From a checkpoint of a small autoregressive pixel model.
Model: 2.15M parameters, width 128, activation gelu.
Training: soap at rate 0.0045, 6600 steps, batches of 192.
Rows from block 4 of a small autoregressive pixel model, named by matrix and row number. Rows with one number belong to one neuron. Each number is 500 + 25 x the weight over its row's rms, rounded and kept within 0 to 999. All counts start at 0. Numbers have three digits each.
After each neuron's rows are labels from the 100 images, of 14976, where the neuron reaches its highest value: "top examples" is what is common among them. Only what is clearly more common there than usual is listed. The data: drawn branching plants. In brackets: how many of the 100, against the usual share in percent.
# fc1: MLP up (model.blocks.4.mlp.fc1.weight, 768x128), inputs 64-127
# fc2: MLP down (model.blocks.4.mlp.fc2.weight, 128x768, transposed), outputs 64-127

fc1.677:468496502490508475508484509532535526486511491515504522533499452468525463542541501470508494494463494512503569476515496488482506496516499491488487520542489489490474459471508478500536430560508479
fc2.677:501488516480524477510486497524486466493504498484505477503523497487478504476481548516526549513484477538494489515475487502528489503496498544515520484452492500458493511475488516499516564449505475
top examples: autumn leaves (98 vs 16.6)

fc1.680:463478520471524493481502487495512480490529460519517534507491509549528474544512483490505531466533496494501510530518458542547496517452481487557487518515505553510496513486509510465519487546517487
fc2.680:491525524482567509499507526470503536512496502510495464524470487549445517504492479505497475532471439498502499511493565438524499470514539517498498479491527443482509510495502497519494498486515545
top examples: white flowers (86 vs 17.1); night (73 vs 20.6); branching: two-way forks (72 vs 42.8); wide (55 vs 16.6)

fc1.40:420534521535518558516505486526526538489510492550485496461520502516523436468495487521536509516494520486512510495499475507527543504518484479546520492479516516513475494527485510483513474515497492
fc2.40:514484491488513519489493514481483492522450487479490506540482506498493486503489563534483515492490505476491453479508534514476516500482440474527517491509507519508470506475515494462503496481475491
top examples: night (93 vs 20.6)

fc1.378:540492520499531497482487500508529455460508478506509493483513497504510507510513505521507497502501491462525534535507496530478505509520485441504475438499483494502514497540490518549476481507530507
fc2.378:478491491487505465489515480508529511537493499510501510497494519511473521531486498477489494485449505517509519496488548512505507458505551559499546502522499515516507488525469517470485526532450493
top examples: autumn leaves (51 vs 16.6)

fc1.296:496515501504475536514452449508544492506476495520469505502462522462480500475551510540513473457546523513503500466496490525537477480542451498511497494476492535434500490494538574493492487515514516
fc2.296:534488510541506512475530527514509515502498518481492536448514496500499522517465504486493554519521505484493496531493496513496530496546557504488450504530537514483440551483489459499492478482467506
top examples: bare (61 vs 16.3); wide (47 vs 16.6)

fc1.184:504530502515528529526498498508555486518494507510515485483491506474467521545515487494502523505513527499531530504511459537517511469506488534533517507494466536505497468514514512454495547557511490
fc2.184:499514504445473494466524494504493493531522481474501486497495516520494548521559485499506482511496508511468459467538534442456462544515515487533480511547530489480513494479515455501499511464492534
top examples: wide (41 vs 16.6)

fc1.734:509535516511545457484518527500528576464522503490494483518503456501500541526535504457487488507473468487475479448521514494511526521544470509569482495505523510461497473500502511463518506523501487
fc2.734:487500498474496492506496519501506505542491479535502466541472502509490467443541543491481513539491475513522503507485515476469478482484558463448558502501528511494509502521486481473517556450523526
top examples: narrow (51 vs 16.7); green leaves (38 vs 16.5)

fc1.361:519525497492517543479539477513458503518479470511491482519532500509508488474532536487544522466507498460516511491463500506553529527496515527510494492525462471510498503553517496533470510507499476
fc2.361:515521493505523475526509516492495489466490506537497509537473479467504510496497521515498456487495493484485477494484489489502517434513469517510474456512543492497470520476482515486452508472491491
top examples: drooping (100 vs 16.7); two-way forks (100 vs 42.8); autumn leaves (40 vs 16.6)

fc1.512:520534483464479498497495496479479513536529501503529532530464466481482538547490482455510511473464513512506492489532512528486508419516444498505485486488484533447432488468523500504516481451490531
fc2.512:526476493478521472519442512551479500471493466513469480484499558538499470469479522504477504529554528500521513510500476465497486535529507441509501497533477519519511527493516518470460496520495475
top examples: pink blossoms (62 vs 16.6)

fc1.442:509491485494502495502481469442485498497545512492527472493526490542491491535499510521464576513482450541477507498486469502487476513498462446489526494534506521472543456519523534510525483472498492
fc2.442:471493541540463495504534496602545506448455464519510495506485516508522506462503483450515490484497489500510475500503507489498499503491455516507528455547519498506497502475483465486530498536515479
top examples: autumn leaves (84 vs 16.6); two-way forks (82 vs 42.8); wide (51 vs 16.6)

fc1.591:499476474518495460498496545525485495488484527470484466440508490472483461490512517507512499495459520518514514509489461557489442519491476460514527514473549481527482478511481528475469535533503485
fc2.591:524499493489530525521534512491478491515490515457512518496517515511510512553475502515511486516459509409540476501512484495478530471455498530481512481500440495496451503466519523547501468437518496
top examples: autumn leaves (43 vs 16.6); narrow (40 vs 16.7)

fc1.3:466544495510496477496529502516525519515499487518530502530503503555501507468436470518525453473520505438465485555484501506515513501500544521519527522483501465509530481505482509513485510506529473
fc2.3:526486508498515487497481542518502535499466502529508473457517534471519488507500491522483507516492500474507474446454478511471546564503519488493511473511514498485493514499490495418517503496521470
top examples: green leaves (67 vs 16.5)

fc1.721:493484522502475482493502530501492479520523494487505561514502507536493501476508537455496536494482474509504450487493475539516530580499529501492509530529485523483484489496497517507502499525506511
fc2.721:467506476512531502513518443482526485451495519528474461512508496474497504506503473527474473483489510496530582510474500496495472481512485503496540491492534416520506526511563512474489530512480483
top examples: thick trunk (83 vs 32.5)

fc1.240:487489544467463528504508499502523493504489514469479522523502558485506495469547492463486486501487440478490510426460490504477474496541534515540477594486504487473472517487500528561503503503514479
fc2.240:485509500496493484501491509537526471494503498521504491459531490438535514509501523505507489491491495468504491495509486477483475488479488495499552471540468516518508529506532490480465495497530487
top examples: white flowers (37 vs 17.1)

fc1.95:538498450501481528520540479484530497504528530491501514495486521544491466480506548525478451530493492468466477447516541499489550509484566505497505464498481528478476509463512564497495525509493505
fc2.95:487484539446531485486490483532430507511474522488493560541505508512488494494502482496529500452456512473508476507491522497470461521486488488508482529509503526507515503496485475539463477477525497
top examples: green leaves (61 vs 16.5); wide (58 vs 16.6)

fc1.729:487484498518483499563540483494568558491504514511430511482506525486472507526525492519536486507504522549471517478509503536493453445485508501517510472487525514496508476468481526538536481480482505
fc2.729:521523521522511486475476550495488465504487536478547506522541512506538519511475463498513511451487536541520463500515457493507517556501507489473514494532521488487500536482515473514473557545500519
top examples: drooping (48 vs 16.7)

fc1.437:491495469490486515502515483478526516483496537502510539469503510528524474479511467492485491481495512462528487536529486479505558473484534509482470497478498516466515510515548470503503471540513455
fc2.437:508503512539513530531487519491498483511475500478476476480461493472476453499518505516532478467502495475556535505480475493522494527498502503513488511527474507484486502499537529527513503528495494
top examples: thick trunk (60 vs 32.5); bare (40 vs 16.3)

fc1.513:506502484484511514479509490502482488519509499457503464484506509465479529485542482480496493511469467510464523520524443475508512465495504509549477458491512506486477511548486518493487506488481497
fc2.513:511546509501502555534472499495474495510519461561476511477491506486510479491511532522498477535522493515498490488546529537478514525505513434471479462487493494522493475500550492484543497515509491
top examples: pink blossoms (56 vs 16.6)

fc1.444:505496468518509470470534520528503537507484547468506441517503504514462460488469524488475484488499502493502492485491469537511487511490458500501486490510521492471514507530437530532457551468488499
fc2.444:499516520526471509588472495459531485516498434485518533478509536547511507514521500493507498480516520542514506559515503507502498500493509528506502509481476461549498497481522482481528490483507511
top examples: narrow (45 vs 16.7)

fc1.258:509509520499499487471544489509530463499501487526448491500529448491468500460497472502491557478481493512501497548558483514511495477485546496469522455479522539472491462501483538469484500525480499
fc2.258:466531518502477481515489513513498526489448486476511494475524559504517513506514514545467442524518478517514512491483480492485490501491460464507497549503503447508481532502480452490519508519498523
top examples: narrow (42 vs 16.7)

fc1.669:494544473505489505495494470549527467472520546482489478439478471494489507509513483525513511548520488537484510475495554519483543498510512512557419509521469492509495528478506523497483513509528501
fc2.669:530520505517506515520512496470531509480482488550525502535497530500519513496501494469494514491500463458522508498440483463553510505502478506493495516496493511439477504517481506494541497519490485
top examples: bare (100 vs 16.3); wide (81 vs 16.6)

fc1.503:534534500494512494521481485466497477515521508438487510510496528528498500535497501489473486468486496464506528508499513530501473507544452471529482538491504483467481519503542483520532462452483482
fc2.503:466478501523498469465519500478499509469482505490503498508562551462518494496501503494528510532497533505517511465539522480492502509465516491454481477531518507489542451485479509478437518559504508
top examples: three-way forks (87 vs 57.2); wide (44 vs 16.6); white flowers (36 vs 17.1)

fc1.624:505532525453513497484528499517521517504501493499489423492525497527532517514518489526486524483494545525512499520471501500520484525450460524524504526537460535467499489518550511462510504484448477
fc2.624:506546476511538545476445500510471460472501524498514531493488488528523495519468517456509493533471475447505482528510493462468542496475479488536500499471481473506481480500482485497538461517557535
top examples: three-way forks (90 vs 57.2); leaning right (37 vs 16.6); bare (35 vs 16.3)

fc1.147:488478491477507590499479499511493515516503542461479505515517513513516552498534460493517524495500520498510510494491485518506520497449470530545443498518516465523499466471500526509496514517512503
fc2.147:527509513516530476520504540496510478461518428519478471513511497484533457510472479489517512492499473528456512507510500478513494495559502452476520505466480523496498505533467501477527496476501533
top examples: pink blossoms (91 vs 16.6); two-way forks (75 vs 42.8)

fc1.48:476475524491514499464467504517466518509522524517507480501481505522491529549494449527493574475553526525474465470507494565484494497499528517506507508480493558478547497528513520520470520502520474
fc2.48:501515497540495509518528553506509470473549469493517495538516493474509491522473571473495478476525516510490515525540540484533520493527516507518482524494491489523463496476535516483505481502489558
top examples: narrow (43 vs 16.7)

fc1.94:526484444462504517500467480487498475482554521517444507499486494501499507501494508493519502533521500467497496509514514484500486533548519510516537502476526453524451465512499473543520493477488463
fc2.94:494507503523472485498567515485539537487516481479540511531544549490473482505520480488480510503505533538489506483492514538485518467471491527447488522521514526500535531480504551476463527539492522
top examples: leaning left (38 vs 17.2)

fc1.192:526519474489501498475508433476473523521506505471467540487494493500498529531491478443502562539475506495483531477472520556501520450487496500526517484470457505511538491475575514493449476475481463
fc2.192:492496528490486480522487550566531475519497504475501474526527514491527529504523486543492437463522518499501485503502503489455481540479529494458501478466462493471517519501465506499508511567479515
top examples: wide (41 vs 16.6); drooping (40 vs 16.7)

fc1.572:539485476488473514461487478483502503522548488489502493494540529468441498485513518458487511477476479518503473442502500497494534524502513528514486478481528477461441464493479498504471516497532488
fc2.572:507478502482549477509505500508491499520505552498520558528490480517465520532490526480511509513469497454475488516454491496536473543537506496500480493454493513540477496480503475512475475475516510
top examples: thick trunk (70 vs 32.5)

fc1.476:475500485524483512508516501509521486500468504519523475444500457517479461489507505521450493490502491463495471491480490495501505520507579526539481510503513481496528499509503560519520562464518465
fc2.476:536533489483461464524533509569483498539469512520491496524483531485528454517509510505506488471512469494517505532515504515469486514483530476452509501460502506503485528459512513509445538533429507
top examples: night (85 vs 20.6)

fc1.50:523489511494483496486502539521539508489522503539490542487501459496471517480508506482502491516546486518442514501542463469499499515458532505524490502447500490542566507510494542517492478510449502
fc2.50:500504505504485508490473509447488512509475487414527485535519540484484483496531477527500516502488493489522494504488493534476504499547494496469559461537483475456486503504519464482497531488546525
top examples: bare (57 vs 16.3); wide (40 vs 16.6); red berries (38 vs 16.8)

fc1.230:473475499479499507466485521492493489534472540476464509508530521461537446536524473503538509498510493509476504491536500492484512492490472517541486474483490478507554488579510526498539474510524504
fc2.230:489497506509527481477467512506515456490528462516498453520477487491542499543504491479485486509510468448509471526526510519497479490492501442470459510497537475539495490527520550498472428489535525
top examples: white flowers (55 vs 17.1); wide (50 vs 16.6)

fc1.144:474499483507500558524524486518522517541525478528516499490472476496484498508503540499535505459449512509471448464511479456442477471513535547495520492507542508504502451468475509510536494477503484
fc2.144:496529504474509481496493469479498509506512472515507486481525508465493500496488479534468492526504479522516530452523511502494495525458482490490437497454518494483515531473522479516481533525509481
top examples: leaning left (54 vs 17.2); green leaves (43 vs 16.5)

fc1.382:493510512540492488512502483449482509477465502508470515453510526512514504512474444502492526473494471513476482565565479505491494501523502502469524515491501468538517496498475554475481504490498452
fc2.382:500497519512500500444565518530497450530499501500505533516501510487490482496506524503498531511523514478472483503511488445511534478482491486533517478497488454476521485466482443542510497543528507
top examples: white flowers (67 vs 17.1); wide (39 vs 16.6)

fc1.753:504496505518529510490489487488483517499494575541531501498511465513535524525475451480490514504521475526477525505458530507464485512532474469476538507498483482510478494512490495475465462556489463
fc2.753:479522506517473486492501531526494484480498458494501480516500506497487485491515527490489488524493512487553517495493457525477533509470539513526496504471551517475500497466555542540494497519536507
top examples: drooping (41 vs 16.7)

fc1.127:495485501514480504513491482503438460503475507492551479537504497513506463538542516487473515440497525521521526532509546516487510463485494472491508426555533547472491488506471486532515452500513486
fc2.127:508498504503508481505492494492510508486478464483564461485497520498501465468488561520518525486461487546562553495465514511486501496503508525470541507549519546461463529506508497496526505524501487
top examples: autumn leaves (100 vs 16.6)

fc1.69:497482472535461509476532479501470424496489507469531486536501519504480492492464495495494508491500493535470511543505538476523545518509508495493495498529515521525508463487522493528526477513501524
fc2.69:482475547495497485507492519522466547508484487542501469488478476511477523452510560509489473505487522492526475518502534467529444503521508510505474532489486488493514504452455529479521557514481509
top examples: bare (57 vs 16.3)

fc1.738:535493500513467525494549431494495495526480537527498486493504521488484556478517429513496477498496509470526515533474496498477496573530498489492501501509452490530472483532487527493519496536523542
fc2.738:445496513478503500521488545513490505472526499495478501487477461474520493488458552506499485505521492505487465482537508534516524471504532469489505475473513498467481511468482470479505504503479478
top examples: wide (60 vs 16.6)

fc1.691:531494519488491517465468497532494539487488493481519490547486522490512497487505484467519501496530523500479474524452491502509425487506467533498487474503520538487530551503488547544523479504520481
fc2.691:449504507513491511512465486507521460468519474488514448472525490501454434542484484490513521504489503538539495508510527538526537541469501525538528520474493507469528532507538465522554491525489506
top examples: night (82 vs 20.6); two-way forks (73 vs 42.8)

fc1.665:496548493502524555484486484456476519486465517524489553535475496483500494490501526534515576515471533534496468504477524466453495486487470525527526498464478506483494502495487502513529460475521495
fc2.665:517465466501482484536494518502511470477470479493531487463526497537507505515479452489453448520461499491501483465480507570511542472499492530491546486513499489505520495497494506495442504494511519
top examples: leaning left (42 vs 17.2); red berries (41 vs 16.8)

fc1.337:472544510493486501482508502511494484490525524500473452466552513511531464526530491498505501498543549515489467523496474442497512520448453474499560503529498528517502478543483527500529507481451470
fc2.337:497486475546497503524462500505466511491491545503499495502457502477510475530480487526506518496501488444528522488471500587480498513522507490539473463485504463554475484502474469482490474538501510
top examples: three-way forks (95 vs 57.2); bare (53 vs 16.3); red berries (40 vs 16.8)

fc1.716:516510514549497525455567504487518481521461539489475502538516494501498551506498444508488487469494515467471479531460495531532484482514493485519552540459517480501488495479487536512535526499539494
fc2.716:498501545497523522468535506467525489471458517489502521478487532436530495486480478514518470495488464471440464455443477522497501538518536499507524512460500499503507508510509515456537482515504490
top examples: green leaves (100 vs 16.5); two-way forks (74 vs 42.8)

fc1.690:501483487483531523498499452517503549488535489483498551508465512501482461484490549516518500501507503481509516525516465501529481499495509511495537477462482523514421525529544514547506466496517492
fc2.690:513516508517456521530511518465505423490466503493500504491542533512485547512499461472495513498435518512492499502529515491462503484500491513502499495549518479456521470487491482448437502514477523
top examples: wide (39 vs 16.6)

fc1.241:471563514554514528498519516493479471508501511497460542507511452475497515492528491474531474517472495442497496478491511486532515523501500470510505512487523470495499470513503530518515529501553509
fc2.241:531476487530543460514458509525491542475491514516521441461498497515499483462462493504477493468475546531507508497475520509485478511489467513511472537494450491541510501490456492491505510533491488
top examples: bare (65 vs 16.3)

fc1.679:490478476499494475506479507507500498494519545511483514479474507492510472488504481507521500488560503480487496476519530498501499504497461505491543444540538506479459477542531486504512482549505503
fc2.679:501511534494534449483492499483511488469546437513472491504480493483535515457508508510505456496471456535492512554515455570516490519520548498494507479511502535526533504497449502458537470451483499
top examples: autumn leaves (48 vs 16.6)

fc1.574:464517503533469506482478481494500518475503511509513540492494480462495498487469527436541528480515455529515485515439506494527482444479531516533495536532539499535451504519481490500510441495526509
fc2.574:508542486520527501503543534508476479511481525481546476489530478569525508496510481517495490543475553478478509545520530533480519490511498492516482484460510496491519494495533464468514487520465529
top examples: leaning left (39 vs 17.2)

fc1.176:499484514508509485474499451506521465491484493523478528509490474465523473519469525497510544471533527496543472522530488490526442444524502526506495520494483498491536519516520481504525467493516535
fc2.176:478505538509496495447522521508497540496478530482520491554519499502501508498521509485530524512463506447468534491495567502498546507494493498487460478484497483549489439458490480519505489523507477
top examples: leaning left (64 vs 17.2); night (57 vs 20.6); white flowers (50 vs 17.1)

fc1.557:479456481537544509486512523513503536524554515489470522506498511510479484467481440511483499501462498477531471507509528477499519531516497512551524503508481459466503503527554490534488494461507484
fc2.557:522497460458504499490475500506503462504482518511478493469500499546535489491534521511528473521503532530526501481476510534521513521433490478487513488540468486446507484501474536484508548507474494
top examples: pink blossoms (42 vs 16.6)

fc1.273:533518487490513499431483501506485457548472502475484487447493543497488478456528504467512496492497517455502535485488466497508494482491471508501507494503525494463497491511511502481474510552500477
fc2.273:440533501481522492465520507533491484500487498487454513475510490518475492510508471525504504511519505517495520514498494473537477488437474470465454544520569483531527517537499440548499497463505472
top examples: two-way forks (93 vs 42.8); wide (56 vs 16.6); green leaves (52 vs 16.5)

fc1.331:485532485539514477458509441486505500503493514518515503515480506522452508493505517537491518504513508476536469516538496518519525508472508508484524517491533470487512492527502513546538534502526486
fc2.331:530477535520521491531533522489525477494536461468497499493535485506528495437537503468485513435515516524465515527508519456478478467538492549499506513496428516523487526486503501481502528451494517
top examples: green leaves (63 vs 16.5); wide (49 vs 16.6)

fc1.736:509526479522540507517542506524503510499507518545465426478534502529482508491492531512471544502509518492553480506515469539549494520450531495513498479481478492509501497479486515471464526498481512
fc2.736:477488443482484455539483510493463499483491495475528514500536489444486507548490475482491470490489505511511508475489553506474528457535483518502518524487471491517504499483530501511538503492516489
top examples: narrow (64 vs 16.7)

fc1.453:522519501522457505441527520488501480491483509536482538509496463479485510474462512525526527502506518461440493482502562498501532461491497517538489535483516496500471492501503520532511517517506521
fc2.453:455502528489544485522481486517484539453481539494498462450523518524531510485495470480472468521500493486552514485454457473502465548504498521485527509505451502477506515479510527494496471532499497
top examples: night (87 vs 20.6); green leaves (63 vs 16.5); bare (37 vs 16.3)

fc1.427:505517499483471502485500509505488496494578541538495526499485485497518522493547484500517496510532487488487481520491499477498522524537499478539472460515488467556453491487505518480489536527480474
fc2.427:526490489499527482538509513470520521501475468472512458537534553508485484509493493459464522527520486500509500462477508534494500476463518540453546552480507546451547492495479475492481519496529496
top examples: three-way forks (87 vs 57.2); wide (64 vs 16.6)

fc1.341:520545502515522496513500480493503467479522537445491544448483517503471512492545511494469515490514502519508475475495497490490518446512505502497495521482491492510512466532548544525547500511534491
fc2.341:477445486539510495445466515493476540493520481536503485502493526523484479495534535519494495513500517476483503498532499451495443526525461483497481462527484447444520479476479507471459528518540501
top examples: bare (85 vs 16.3); wide (42 vs 16.6)

fc1.470:493480522442491557505539485474504531533523505502544469525496494493489502526503522494485518514479514499470499548506491477489569488516536549503468515494503493514500458461509552529520472528453489
fc2.470:466497524503507504516502484495513495511518465509464507507482491482512506522499539490436444507521501492505520444522494486560514570487464501549477489514478494497506509502511493523498502508444509
top examples: night (56 vs 20.6)

fc1.170:473493498547501457510516519503492481479531533544474527516500478482528503488509535481484516504473532485522503472471494503538457495556476548515517455509461498456495473527474493525499489519503510
fc2.170:518490516507521493490474513508525498493521506506498469511489508509484487487525498511501431512531475533474522490509453546518482480463484471475492563511495496528493560481533535439478468500512492
top examples: autumn leaves (37 vs 16.6); green leaves (36 vs 16.5)

fc1.560:505525548470504530449494499453505497484483528490477559482517519490468522489470518487494469500546506489459492487493513461500505485494553536486474536468510450511493497514492500497515505521463486
fc2.560:513472446531518496559532502541531505472499461479521447547528515502523483490535496489486522487492491493515482489460516490475489486494490500467583515501490558487525553513500514507486512519503487
top examples: two-way forks (80 vs 42.8); bare (45 vs 16.3)

fc1.162:514505492489506505489459482500498495483494527472459530546501538503490498490532525514548524455536497489467495492515501491576490548491489488540493490511526473479472497507487521540473510506478508
fc2.162:556512517465509457483504499505489502516500478458473514499486523474462467491548542508524486495457502488499469484452497478420487500485502486522487516493491490491511473522503491498484510477499480
top examples: two-way forks (95 vs 42.8)

fc1.467:478553475523467493481537506522520457473519487535506501478481477493448487494523511515504477550513504501489497527501474525492541482505500494503509467512486514498435453520519491482485522522497481
fc2.467:549505557463542518493506509494528524527503521489510497483501520546463497561533485487485515482509499453530515482532510465489453501470486471492472505509481475424529481498490451507535496492534504
top examples: three-way forks (96 vs 57.2)

fc1.218:488495543464420527511496517533509491454474547527472511487516528483497535473528496490498482514473495562527541511554517517521532514520500502513497528498537500504516441526488508506473467518498476
fc2.218:498550467512506517511529507516497480530508495499474499517471513552513479534500483497482508489519442498479462504515523465446461503536483525481471496503534451482507495505524464509529537484497507
top examples: pink blossoms (59 vs 16.6)

fc1.155:503493514461458516508501476490533509478513541496505506563516493543479538509537508530505558500500501501474486455498462482503474535526477505509522490487487487509507490516509531541493480514526488
fc2.155:512471501507485483495512507504505497518484453511492491496564528477520505527507566474511526466536468502533526466485504495473513514471498508473551510506530464549524520532528508422485493509507506
top examples: pink blossoms (49 vs 16.6)

fc1.520:489514506452507501459507470491509504467479507521512519518544507504532480534518457523499516488517508517527505459514519507516524518498463517508482476541488464527497512440491550528487479513522519
fc2.520:503473501514505488522539527485508497499527493486485469496475509501484509526513482449468501513489515459524507491543480468507479457531534525484484497467532564498477506552516461498503492495512497
top examples: wide (43 vs 16.6); bare (38 vs 16.3); autumn leaves (36 vs 16.6)

fc1.755:492511505479468540536509491503508508477494532470506473489519462508524501488436485507491546472503473509527553433479514504514493474486501512547443515487545512483478484484501525483473465514510499
fc2.755:498532505482515495511457549487490476498490500450512464524503541443501476493520462492501485534508514539459511543484496495478487496527497506469543503492504528503555443532501485459515503459463489
top examples: pink blossoms (68 vs 16.6)

fc1.179:483547530487499504498468511462506513486519502517485478494509505529528481505507475478498517515539453505461533501495502534551465481509496456520491527497492465496493520480546513479496467516482466
fc2.179:514457478506498460485486519532501482525502508495503516563499492460494498488488492504505509489500505490517503476514488488509479527506512507505470502452524522515505512506473522511511532524489541
top examples: wide (55 vs 16.6); red berries (39 vs 16.8)

fc1.474:518511486496476520506506469468497506486498500454533548518488519453452531494496519485518521480508491506461451465475530495479478449464504479488538493507538501452523490522519528557487491488504516
fc2.474:496468510468487515491497485520496484476485462501494492453533500501481516545489499494493498543471486518516433488492485488479505514477481519515513475482487490503507497451488445481578489520527494
top examples: spreading (38 vs 16.2)

fc1.321:493520482496510491450458517451492460524485483482489496439511506529519441509482527453504507506523480495513493511459511524486509539485506475521493468508527532480511499488490496455491473533489516
fc2.321:491525522507482467496525529534466505449485543509476480525514461497532532498495442497439491487483479498518532501538474454481532530498465495468517521481532516486487534513523475544479475510497485
top examples: two-way forks (88 vs 42.8); wide (72 vs 16.6); red berries (42 vs 16.8)

fc1.332:536512509455520520457546475557468484519514559534476540518508491521489517508436513480462498474477495537542492526476499515505505495495486502495504493485499481490479486522483497528508455462499485
fc2.332:506507532483437480518496510503515506499477462473496449491500576466514504509519500532552499524514522516494479489518474517516502486485493532474577492502488482518463494441527529501462498523496523
top examples: leaning left (50 vs 17.2); white flowers (37 vs 17.1)

fc1.347:535516482467490512490494518491451507475509501537525506508504525482519485495516487499480509472514519551489509485516543516513521506529517496494501527497493530478482492469504580501457442540518513
fc2.347:511533511509509528501505488447511493476489512468499500505525506536494543459503500520493494524476458490487500537504506432500493513477500511520504485491480490457537495501542421510527518498510505
top examples: bare (68 vs 16.3)

fc1.531:485444492501493497449470453470533528484497498528472502492521477499503531436530481469539502459483449452482490519495476515520531459454507544504525490459523533512501473495488499502510498501499518
fc2.531:462474480486482469481486507534493488521475459480503523496501505492528490540469534505477528500521489458474532499491566496517482485495475475511501438544529518483496499488485464504452478516543491
top examples: narrow (37 vs 16.7)

fc1.661:548532507487558490526514494475464484528528500487441513515498507514514496504486484486513523518524534518464507535527496544487472466503508449491489453535529485464534458517512530538456468477462502
fc2.661:493555485493460501476479536494518543518508509530536491527495499495487513494494511474567522552482544518549514467533497469494483541506472472499480527484501496502505532505497500514554538508497511
top examples: narrow (42 vs 16.7)

fc1.232:543538476518489515474549477467493541506505497537498516532490501521498518500506467519513480491468513463477508523528530557515543479463496512496492511476497479506483475508500565508499491522505489
fc2.232:467480537524525509506493494493515518487471538466492468443537546497492510451455490473438495517500501499522510487487528499480486545531510554550515490458475460534501503462507470500541544546476493
top examples: green leaves (96 vs 16.5)

fc1.219:513492523513475500490519450511506541448496467533497495503502482527506496499459506532557519476486503486520495505518562506506506469509508469528490501465510441510532471448536541488517467542528511
fc2.219:476523495517493515502503524515504484482490536478476481488477525518520452483506479479467516544482531498451521522480476502508507539530533526518507433522514558503493513486485488540528561524481471
top examples: bare (82 vs 16.3)

fc1.231:463476505520503555523484496522468513444542469487479471441496523494516505419510554458478486493496495474512538475495471497490513489502494548495490505490499473525453533477500535501549482491524488
fc2.231:531484490529497490524486467511520498518481515530532488555477488511509492493499500530550518513517480456450488470458488491516505501497488494519472519483478497502527492545503445471471538509486477
top examples: white flowers (81 vs 17.1)

fc1.592:468515457525471537511546498488469469496489495449517508505508507479512477475541475538429492497460467505446483487494509534516458469491508486531509495478514536517462502500507536499473552511507560
fc2.592:484452513517537539466475502469493528548467536522472507508504535535492487516490462486518494518490482493516495478510492486512495547477502498500492526533472490490498514526490494524513493494484505
top examples: night (83 vs 20.6); autumn leaves (45 vs 16.6); green leaves (41 vs 16.5)

fc1.7:482473486514511519490505473504470513506444522510500521468518505491488511494513526486510463501507506491541503526546511521484525503440550513533500498528486465504493490523490510472534467507522487
fc2.7:503512544499451536501481526495503530473515518503515503485509468464472487463465503477478561491508528533499509449516509489519495498512499550477561529500542517521542534521533499468488504544453466
top examples: white flowers (100 vs 17.1); night (100 vs 20.6); narrow (36 vs 16.7)

fc1.710:514491526515503519465492502517456591513509522548493517477496497494463436531527502477502470492483543501534547489502515529503501507529526470522495499533533504475459488553529504473484513538525510
fc2.710:488492513492490500514535478487533486460508544497512499535483498499505456511484511499523483550499465468548501498474463491536516495520524548509457481500485476555525514508486504502499496531474505
top examples: thick trunk (60 vs 32.5); narrow (47 vs 16.7)

fc1.388:506508510528524442481501492519501467474508502531535541478464482547485496501531480540460526552514498470497518527459478535508469526473497510450500511479521509538510429504499501506523483499525472
fc2.388:493510519532531529526505484501473496528524477494487447513535480478452495477501521479513503480505499500507529482492565429560489463522497526532500529527494466476505527487521505516517500539495511
top examples: green leaves (59 vs 16.5)

fc1.158:433506529526489527486512532495504536496489503564539476492478523462560490503530505460456517525501505488512466516462506487522461529471482506528504474495508484513473500488547521497506502508479512
fc2.158:515486490472510497472488498495505510508528499482476532488488459519506504508472502508499471521505429488515495491491492518453504482513510531479462469494508497498515476523480485495487488504522473
top examples: narrow (82 vs 16.7); red berries (66 vs 16.8)